config = dict(
    model='masked image model',
    dataset='dead-leaves pictures: piles of overlapping shapes',
    train_examples=36250,
    image_size=32,
    crop_scale_min=1,
    horizontal_flip=True,
    translate=0.12,
    rotation_deg=5,
    method='mae',
    mask_ratio=0.75,
    loss='mse',
    encoder_arch='vit',
    encoder_norm='layernorm',
    encoder_norm_position='pre',
    encoder_activation='silu',
    encoder_mlp_ratio=2,
    encoder_head_dim=64,
    encoder_fused_qkv=True,
    encoder_bias='all',
    encoder_qk_norm=True,
    encoder_layer_scale_init=1.0,
    encoder_parallel_block=False,
    encoder_inner_norm=False,
    encoder_patch_size=[4, 4],
    encoder_layers=10,
    encoder_width=320,
    encoder_positions='learned',
    decoder_width=192,
    norm_pix_loss=True,
    decoder_layers=2,
    init='trunc_normal_002',
    residual_init='zero_last',
    optimizer='soap',
    beta2=0.999,
    lr=0.0021,
    beta1=0.95,
    shampoo_beta=0.95,
    eps=1e-08,
    precondition_frequency=16,
    max_precond_dim=1024,
    one_sided=True,
    adamw_lr_other_params=0.0019,
    steps=6000,
    batch_size=128,
    epochs=21.2,
    lr_schedule='cosine',
    final_lr_fraction=0.05,
    warmup_steps=180,
    weight_decay=0.3,
    adamw_weight_decay_other_params=0.05,
)
Rows from block 5 of the encoder of a small masked image model, named by matrix and row number. Rows with one number belong to one neuron. Each number is 200 + 30 x the weight over its row's rms, rounded and kept within 0 to 999. All counts start at 0. After the name is the row's rms in percent of the matrix's.
After each neuron's rows are labels from the 100 images, of 14976, where the neuron reaches its highest value: "responds to" is what is common among them. Only what is clearly more common there than usual is listed. The data: dead-leaves pictures: piles of overlapping shapes. In brackets: how many of the 100.
# fc1: MLP up (encoder.blocks.5.mlp.fc1.weight, 640x320), inputs 192-255
# fc2: MLP down (encoder.blocks.5.mlp.fc2.weight, 320x640, transposed), outputs 192-255

fc1.149,057,183,186,198,183,197,259,189,204,209,154,212,207,268,245,192,194,239,199,146,246,168,196,208,179,227,169,215,166,187,176,208,173,191,185,165,224,225,167,211,130,186,212,217,179,228,173,164,259,221,204,237,297,228,189,199,216,194,223,201,233,192,224,178,176
fc2.149,079,215,250,227,258,223,209,205,219,198,191,198,240,128,224,240,205,133,181,186,234,206,204,143,213,204,219,182,215,173,234,181,187,230,244,193,192,180,186,196,222,157,197,168,225,169,239,207,178,147,210,179,180,224,182,211,185,223,198,215,169,279,156,198,179
responds to: pastel (33)

fc1.272,073,176,183,190,182,207,183,202,222,232,226,161,205,223,214,189,242,191,173,173,227,235,176,158,184,207,218,202,201,225,207,167,158,189,173,237,168,225,268,168,241,216,249,227,208,209,217,172,159,279,196,202,156,250,201,181,203,184,185,221,198,227,248,237,233
fc2.272,083,205,211,203,249,219,174,237,188,178,203,196,200,234,147,190,172,173,138,161,193,167,262,241,184,188,211,167,198,162,222,225,267,223,171,224,185,153,171,168,193,216,170,178,193,192,235,238,177,179,205,178,180,210,201,183,177,194,191,233,194,235,238,174,203
responds to: warm (36)

fc1.626,134,205,219,250,179,162,156,127,202,215,211,154,181,157,174,227,122,170,243,168,179,228,227,142,148,173,195,177,215,187,205,145,186,189,243,186,201,198,243,173,193,198,207,239,169,217,253,244,179,211,206,201,265,118,216,222,201,199,189,211,182,193,200,194,219
fc2.626,134,207,189,207,226,213,205,232,183,184,202,175,190,203,198,194,244,208,164,195,203,187,213,201,211,196,191,214,208,178,193,194,224,219,167,206,184,166,191,220,197,183,232,170,188,205,197,190,218,201,225,200,192,189,210,197,198,200,197,201,193,236,207,207,224
responds to: vivid (92)

fc1.229,069,222,212,173,189,209,232,238,174,149,253,252,165,207,205,196,241,238,172,213,222,146,183,234,238,190,148,235,183,207,159,209,189,170,150,193,224,144,136,165,203,204,217,179,226,226,168,194,222,149,244,168,195,188,232,227,189,225,245,135,225,226,271,219,200
fc2.229,080,170,231,220,205,168,147,159,212,214,195,208,215,184,174,204,155,189,229,184,208,247,202,173,191,230,205,198,199,207,214,182,176,193,248,206,190,223,220,209,171,172,159,196,231,212,227,205,173,195,209,191,215,234,175,183,193,197,202,184,200,174,157,193,185
responds to: large pieces (77); pastel (37); vivid (32)

fc1.192,068,227,201,189,191,223,200,194,225,147,230,250,207,182,223,221,175,236,216,197,213,159,161,212,231,194,144,200,152,182,183,190,194,227,199,190,245,219,142,164,149,223,198,182,170,214,209,219,263,167,192,184,262,193,224,193,157,208,191,206,192,176,196,193,142
fc2.192,068,190,210,197,235,251,225,187,191,225,157,166,177,228,258,158,157,208,250,225,185,190,170,217,256,209,231,208,226,221,218,236,163,168,241,167,228,198,221,223,197,200,184,184,247,235,155,171,171,182,197,188,206,212,199,214,214,234,160,196,206,211,181,212,181
responds to: shaded (83)

fc1.590,063,218,213,155,264,192,175,236,171,178,261,206,198,237,169,185,256,256,182,230,195,213,209,197,216,209,163,229,215,208,189,207,187,212,157,165,198,124,163,168,173,169,206,146,259,195,190,221,175,191,218,162,150,184,211,184,184,258,247,217,205,245,259,195,198
fc2.590,074,213,213,219,149,164,171,163,166,199,195,225,176,186,134,221,175,182,223,171,213,204,194,223,182,234,212,195,203,198,209,198,180,181,265,200,194,220,221,201,188,233,169,231,171,205,231,182,182,188,216,210,196,202,198,180,189,169,176,161,207,163,160,232,187
responds to: large pieces (82); shaded (82); pastel (42); palette: earthy (39)

fc1.504,100,213,201,182,229,205,241,230,190,158,236,226,175,247,209,195,289,239,187,227,225,175,172,241,240,206,186,284,226,170,163,204,176,218,128,186,214,157,158,205,205,196,188,179,239,198,188,200,209,187,224,181,161,222,190,178,198,233,229,204,232,178,237,208,204
fc2.504,115,194,229,193,159,199,193,184,186,209,186,222,208,162,196,221,158,205,230,189,187,214,203,195,186,214,195,173,168,207,234,205,200,179,251,199,181,217,229,176,176,199,205,201,217,201,198,199,186,177,186,220,207,230,191,199,206,203,209,189,193,203,181,218,176
responds to: large pieces (95); pastel (42)

fc1.397,056,173,158,164,214,256,220,228,223,149,201,219,202,235,194,176,228,258,193,250,233,162,209,225,248,243,201,256,198,235,210,226,202,209,143,186,185,177,200,245,213,197,192,186,280,124,197,165,198,232,226,163,109,262,168,223,218,236,219,219,179,172,183,210,166
fc2.397,076,205,206,187,203,179,200,165,179,241,213,228,207,172,203,203,174,147,227,232,191,205,167,235,206,213,189,171,205,160,197,209,203,180,191,177,201,199,207,182,198,196,157,226,189,206,190,193,176,186,161,209,226,166,196,177,212,185,181,173,228,177,215,214,170
responds to: shaded (80); pastel (58)

fc1.160,091,184,196,219,213,215,274,199,184,242,180,159,249,251,202,204,199,220,231,164,233,265,184,189,162,170,230,209,195,266,170,153,168,222,211,171,118,216,176,205,200,222,187,166,183,198,198,172,227,242,146,153,214,252,182,154,245,172,221,202,212,218,174,161,126
fc2.160,066,210,211,244,206,233,197,221,198,167,202,233,238,208,199,213,199,154,193,204,255,118,224,182,171,168,191,186,215,161,173,238,210,210,220,179,244,195,209,205,242,191,267,162,178,205,274,214,205,163,243,215,162,154,195,230,200,208,208,243,185,221,218,198,209
responds to: warm (54)

fc1.637,054,194,198,193,194,267,237,175,280,229,189,204,249,166,240,247,196,174,216,230,177,194,204,252,203,229,196,191,147,176,208,201,246,167,193,203,180,223,183,238,230,211,183,234,194,189,196,195,189,192,191,193,186,221,151,201,170,222,178,201,182,175,127,258,164
fc2.637,036,176,200,125,220,215,205,251,230,136,204,198,200,208,232,160,150,227,177,208,149,151,191,205,212,193,214,181,193,209,148,223,200,186,219,202,289,198,180,192,175,195,179,176,197,217,130,194,176,198,143,173,201,172,233,244,224,199,209,221,169,152,271,101,210
responds to: shaded (81); cool (67)

fc1.539,056,184,151,223,217,185,147,167,232,210,231,203,207,167,166,225,136,147,196,182,218,220,211,216,136,220,196,144,221,209,234,170,211,195,199,231,232,206,235,200,184,160,217,236,194,204,200,228,224,175,213,226,221,164,195,209,175,236,216,225,188,209,150,245,201
fc2.539,050,205,172,151,183,214,230,225,202,203,193,167,203,222,213,170,213,234,194,205,184,164,207,193,188,195,199,228,172,179,172,197,198,205,195,206,198,153,174,216,185,228,180,191,194,198,190,187,190,209,182,193,165,179,208,214,204,187,192,198,170,180,209,183,206
responds to: warm (48); vivid (40)

fc1.228,057,192,171,249,164,178,214,195,236,297,152,170,192,198,224,187,175,142,216,182,208,205,192,172,180,187,220,150,240,203,179,172,173,196,246,168,216,183,196,159,161,213,188,239,148,182,204,207,218,180,171,250,227,188,186,171,204,159,186,235,175,183,157,165,201
fc2.228,053,234,235,192,227,231,233,175,214,163,209,195,179,193,218,187,244,230,210,195,203,188,210,189,218,169,224,242,202,211,179,203,230,216,131,187,212,200,197,233,236,208,201,184,225,211,190,177,205,193,227,181,167,208,219,192,185,229,221,174,211,253,278,209,222
responds to: warm (46)

fc1.203,071,243,226,248,146,180,235,215,178,167,215,171,216,209,195,272,219,194,191,173,267,172,187,179,141,209,185,200,168,209,196,222,198,180,211,224,156,253,209,228,208,185,232,186,186,218,219,187,239,191,206,148,254,243,214,180,206,137,223,194,230,140,189,197,248
fc2.203,075,184,189,213,206,222,179,209,202,239,208,176,227,163,230,178,188,211,203,206,215,195,196,175,237,172,228,196,223,197,231,181,207,191,247,163,240,175,182,181,221,179,216,192,187,152,230,219,155,192,217,262,155,205,220,192,179,208,215,259,170,263,180,159,170
responds to: shaded (85); earthy (48)

fc1.126,056,206,156,180,208,230,207,195,218,218,179,215,199,192,182,154,243,204,190,152,248,200,254,163,185,218,191,180,197,182,174,179,180,225,188,141,193,162,171,156,195,257,197,228,171,208,204,158,210,238,198,220,195,197,220,172,186,220,188,232,240,271,234,207,181
fc2.126,055,217,238,200,243,203,153,178,186,163,207,203,202,197,203,197,199,135,214,164,216,206,172,219,154,247,226,204,202,176,202,208,226,215,152,234,173,148,184,184,175,179,196,183,248,253,219,231,182,166,213,160,152,214,173,221,204,189,168,210,177,201,203,215,203
responds to: warm (35)

fc1.444,069,208,216,145,200,212,216,232,207,254,224,193,209,184,206,217,322,227,144,227,173,202,173,238,221,219,189,200,181,153,199,227,239,202,196,145,183,180,169,140,196,250,168,223,201,222,145,153,132,167,219,245,166,109,186,190,213,210,174,189,260,178,206,190,196
fc2.444,089,191,224,203,223,166,185,198,215,150,170,207,192,159,235,182,143,204,235,165,191,199,200,182,190,199,208,174,193,206,166,181,170,190,228,214,225,212,193,190,174,195,156,172,209,210,178,214,205,209,159,176,212,314,221,200,175,233,203,177,163,184,222,176,191
responds to: large pieces (64); pastel (46)

fc1.598,081,211,197,191,137,223,228,188,217,172,230,223,191,211,201,249,178,163,206,165,224,202,208,217,188,211,193,200,189,230,216,186,225,177,205,226,164,226,201,203,222,219,241,166,192,215,234,208,248,134,193,207,230,226,252,208,159,188,183,219,172,163,214,248,212
fc2.598,080,178,224,179,250,229,187,228,265,207,206,199,183,238,221,167,173,258,216,207,195,200,179,184,255,214,219,209,171,212,206,215,170,185,176,223,250,185,185,193,196,168,168,219,207,221,157,217,186,213,209,202,195,161,201,205,216,193,183,221,208,216,209,134,176
responds to: warm (46)

fc1.440,094,189,191,219,164,177,179,152,241,184,185,190,221,176,202,216,70,158,239,171,199,224,224,202,155,194,217,128,196,220,214,164,232,183,218,246,198,231,240,233,210,175,226,242,150,203,241,271,238,193,170,197,280,203,228,235,193,194,193,185,164,220,170,242,199
fc2.440,089,193,191,196,227,226,227,238,215,189,214,189,192,233,203,193,227,220,180,214,194,176,202,179,204,187,205,226,208,194,190,210,203,220,187,197,207,187,178,214,207,195,205,189,203,207,190,183,215,217,227,200,177,168,192,197,212,182,201,209,206,197,229,175,218
responds to: vivid (73)

fc1.223,089,214,165,185,196,206,155,220,204,213,185,160,198,146,204,148,237,224,158,217,183,164,168,198,196,208,217,198,259,203,209,178,209,192,232,193,235,170,174,158,190,157,176,247,229,212,144,143,156,211,240,229,111,214,152,218,215,219,199,242,229,240,205,190,194
fc2.223,096,210,180,250,168,209,217,116,211,234,184,233,178,155,177,198,268,160,179,176,192,229,190,196,231,238,212,199,187,190,165,186,178,173,148,204,163,179,227,227,206,265,170,190,212,193,231,183,230,205,187,181,237,262,202,212,169,199,172,136,184,162,158,262,239
responds to: shaded (85); large pieces (72); pastel (61)

fc1.43,103,137,198,158,222,221,207,237,196,185,196,216,220,215,219,251,226,248,216,221,184,185,184,288,231,181,209,233,223,221,254,221,227,183,171,214,173,164,241,229,233,200,234,194,222,234,218,230,211,133,227,180,179,208,207,237,144,261,174,232,214,158,234,157,232
fc2.43,137,197,222,210,171,156,216,213,217,199,209,249,158,222,166,209,139,195,222,203,176,194,199,146,182,227,203,168,161,207,187,183,176,195,232,204,189,225,166,197,188,164,135,180,206,213,183,164,183,208,188,201,188,232,191,166,237,195,193,156,163,181,222,200,183
responds to: shaded (82); pastel (34)

fc1.8,080,162,182,109,258,236,204,220,191,184,183,246,192,195,198,176,207,274,179,218,175,204,183,257,268,203,192,198,183,245,236,227,212,214,210,198,202,178,154,205,201,197,162,183,256,211,216,187,198,156,242,179,173,240,202,246,177,286,201,238,205,210,238,153,145
fc2.8,081,192,206,237,159,155,167,184,191,195,197,239,206,200,174,225,155,162,197,212,183,178,167,184,179,267,217,160,207,192,172,231,186,195,219,204,192,204,232,238,211,181,158,211,169,206,195,174,181,178,173,188,216,191,171,222,249,196,165,139,203,143,171,216,161
responds to: shaded (85); large pieces (77); pastel (43)